Rows from block 2, named by matrix and row number. Rows with one number belong to one channel. Each number is 128 + 24 x the weight over its row's rms, rounded and kept within 0 to 255. All counts start at 0. Numbers have three digits each. After the name is the row's rms in percent of the matrix's.
# convs0: first 3x3 conv (model.mid.0.convs.0.weight, 128x128x3x3), inputs 50-59, a 3x3 kernel for each
# convs1: second 3x3 conv (model.mid.0.convs.1.weight, 128x128x3x3, transposed), outputs 50-59, a 3x3 kernel for each
convs0.78 095:043129116090130124089120100075160137128136128129129157140118152219091137148195190131158135124116127131126120173120152169130122131136125110133129135114140117121082102187125149116135183072090116120118088116118120143125130142153093123141147115143148144111128127119156097110
convs0.79 097:129128129125125065137107134164146149104116146133066134157126124110135121128137150134135161058130111085132098132085120114053111100113166076107137092123113134135051133146101144120119183158127136171139137087131150147065091154166135138140129115126147129090143120123084124112
convs0.80 095:139153145122130132123127119129137166116163134146171148129129123124119125129117138125128122157149109155137105136135101130171133158132126162130142129135135153081132206127137127155122114146186095138137097124127106163100131145112126123151085145146129122150116121096104089066
convs0.81 110:080119113123154150139131136078107114189162187121129131136156153128131120131139130107135145136168166104106107096097089163139159155133102104112113101152160171168166128128150122132156132121119122100107140182162127127095109123095101127128138123142091093106149154135121148127
convs0.82 107:122134115128175151125142123126130135122131149067116108153180139128134133129128117130139135110128142086077132149136152122119112122107098093104115160155141155142155136141149128134138125111115128131122139179140105083065115115091137157148123128128142157149113136118081106117
convs0.83 098:125143121127136124147129119131130111125184076121100101099169121117126084149123164144130154070146138107123112131118105118153174127112149110128132113091161111124129091145168120161139136082055123103113150142129090178191133135113083123139132101124101143136082130095193112088
convs0.84 099:118189143145101119109066146132132123162115131129185154139126129140172086123133065120127133144131168137118099162183154129000130130132120113119137160140125088178118135124168145163087104065128131111139152134159138135135158159102136133164120132147097148131161176132146136159
convs0.85 094:119123107098222128183132121118171150123150152133143133114131126121136119119168123146126112126143127124111129121207165129116125179140132131131130126122112112107151151156137145140116160095133132165128134157146148152100168114123097088126130121119128150104123117117124128150
convs0.86 094:128100091176114132133138092124168118159108145152176110150109141123116115146160116119135122136165142125137127116162102206083118126188121138111126110094122108114134128128138081120189114127153107179154118159170138121090116130160099157140136137146149116134136122092128140124
convs0.87 092:115146126150118131153159084111121148167156142112120062172140128110136129124169065144171133122089136088118121126102120117137119145149154109083099122112096113134118093114116107138141184149138131131137119154164149136120113137109149127111141115076130167116132153129076158129
convs0.88 097:136157096130121108133153154118144134141122185162178138138125131116082169155132125136092172135136116115135118110156130175098154168135158161116130080110114111166116144143128145073117128177115092136129125135171149129123076154111128124086137136133114123141119113124127145119
convs0.89 108:130181166129150166132171115177137146130134115099154123155135099141133123171121109127136183146112172125128128180152121122116094135171167123157128124122155181125128163126130103151153117128067211145142101161159151076131129110173116131169104125128065135146128095126128129101
convs0.90 097:104139200125138123101110156143139112127117125105125136119153124110170177147123130138136133151111094112101073116117132134124112142131071136120117145117122138090130097133092142127067167139107143147132112104140180120107165128137133157120118115142157101118088128101125127106
convs0.91 099:124138128132125099146138096095120119154134097178120116150139148142133105132135132126130135133131160133115145146151123131128144133130129133133141134122095128158118178206130127107150121120130138122162119158104122137157095133132162115151174101143191144101102126148141131124
convs0.92 100:134129077141122050135146127114141106119168153119149124131131125141117143067101140155128137133145164099154132137111077149030117125134051117129096120169133138127123144139122123151110209163171124129096131137133125104133123112124117114133117174116123211103179113127155130129
convs0.93 099:124185118134145166126163154141132123149130156173128125129111126132116140146109124101135151124106178090104144122101120114128128105135077121140126122121095142136081135126165091137123125120158157165142119125166155191174128099193119140180128091132128139156110116123128184166
convs1.78 102:098122114167129131121126145146129136148127176125100115120139123125145113140113139124111141129168134124135086135072125144139097124175151098140153128131104100133139111073134108115119131092136098082170156086124126146143127109077115090132070118093125152099101129124128105052
convs1.79 094:097124125118139127149121124129119119106130140120104130131096175130096128115107096139065183119119116176148147109118132118131128128127140113091120106122125117100163119121101121117118111190112155125181109145168126121128151156128103165123107127106077147132112133109140068161
convs1.80 096:130116128092141125136132092125122101128157147135142100104162105096058106110128086144104118106121118105132084126086134125102123117138123086136182130138114093100107099144158122104135113128118157124129101122093134122156109128140139101143125104155138140124153130136146120132
convs1.81 122:128132121077092117133129160127134130127115126116122133130130126124102113097093099170149163124110107140128129121098105100074050128127127116106102134128141127123135123111125152146133134141149109119127111124118078096116127126114107095097135122133103094119095094107111082078
convs1.82 115:130127116106114117129137133143151162118103111126123119128126140125108125108107114133149175164125124118110114128116141117108088116132097097081088122132144145161148142114102152134136121115121127124131107120090091098109127128111135132126128124116117124124101103097123124113
convs1.83 101:140123139133138124114177112155129156121149125113124157146134084104131127117124142138163140116091124122082092111122053141127092203149120127131125136142151104130140091135126111106138128057128112138129123163150160097058118125090117129135095092135106127110148152128153126126
convs1.84 102:116148141135126129096102097173118131138128147131118145154118140098131074137117101088112140159120084136142096142106117147156128145165131156117117126127127121127155106125070130161137094128125094126141115125126133152137131143157144153156109137103136145148139090115120092140
convs1.85 096:144114128132128116122133131137128127150157133151148187129152148185138135115138149133180126134112148142171128149159134168120121170144108126132162121097120111140172181127105146145113129070088120114167108128126138135125131126161112163129154111131156159149118128113106136144
convs1.86 100:123130151096134133169134133057151179090150126126135128111127167133127128156128127116132159145128126074134151195090130104147150123178143092150158115118105166139118127090117155111127144145125137159120118104062151155136133159108117149166120132134130111126137096100117092117
convs1.87 098:119144143133131151121143128148106135093093136113170163127163123067128154140125127108162158120151131131134123156125182104136135153123176083133129166152162147124129138144065136137072154129124131128124132104104127133140143138120122190142086196119128069104073114098109137127
convs1.88 096:132122108135121121121102117138138163135149108164138076125121147126117123139101130166112131142147123115143103132131105116153145118163187139152141124129185144136136130116156118098144128115152114127116116120143136173121133124147155144171111083129109103129116123135128116140
convs1.89 102:123129139121128128079066092104148156133170191123114113120134100123129123171124125124151165102149147138128133130117113107155160122131158119141122128107142076116101198180179172167150152155161110119158080138137109144114118128143127137129164093096207129123154125103197139144
convs1.90 097:118125110125107126128124117107131129136128124104140142132122133161092123141126140156122121120121121118131054121116152137163105069145173136113141129122156157149115125125110133108124128127143141131119143168118160120136104121106088137128121129141113133127126115142132085143
convs1.91 095:114128128174120113128108110163125117140130119129133069148132126126126134102127124112131098062099114128128130142153118119200146139099109150123156126126128119126123159152157160174145136131116161155238086129169154107138127129128110136139123134112155142134134159123149127141
convs1.92 101:145118123128121132148126152143119133114112162136130139090128106081124127112100111132093132081112119128125145134123147119131129125113151135117104121100137130117104106089119180130121130109125104125128107128124100147118134119086137125136153136152127143071157078149132113120
convs1.93 097:047128097106130066096118139084076120152081136109119166122119089091144137106122103101131149117118114127128141125111129188136167130123093164127114141117125092111156148153128111081118083080084148128128106146143122119162186127120146142181122128075094127146139107122119100150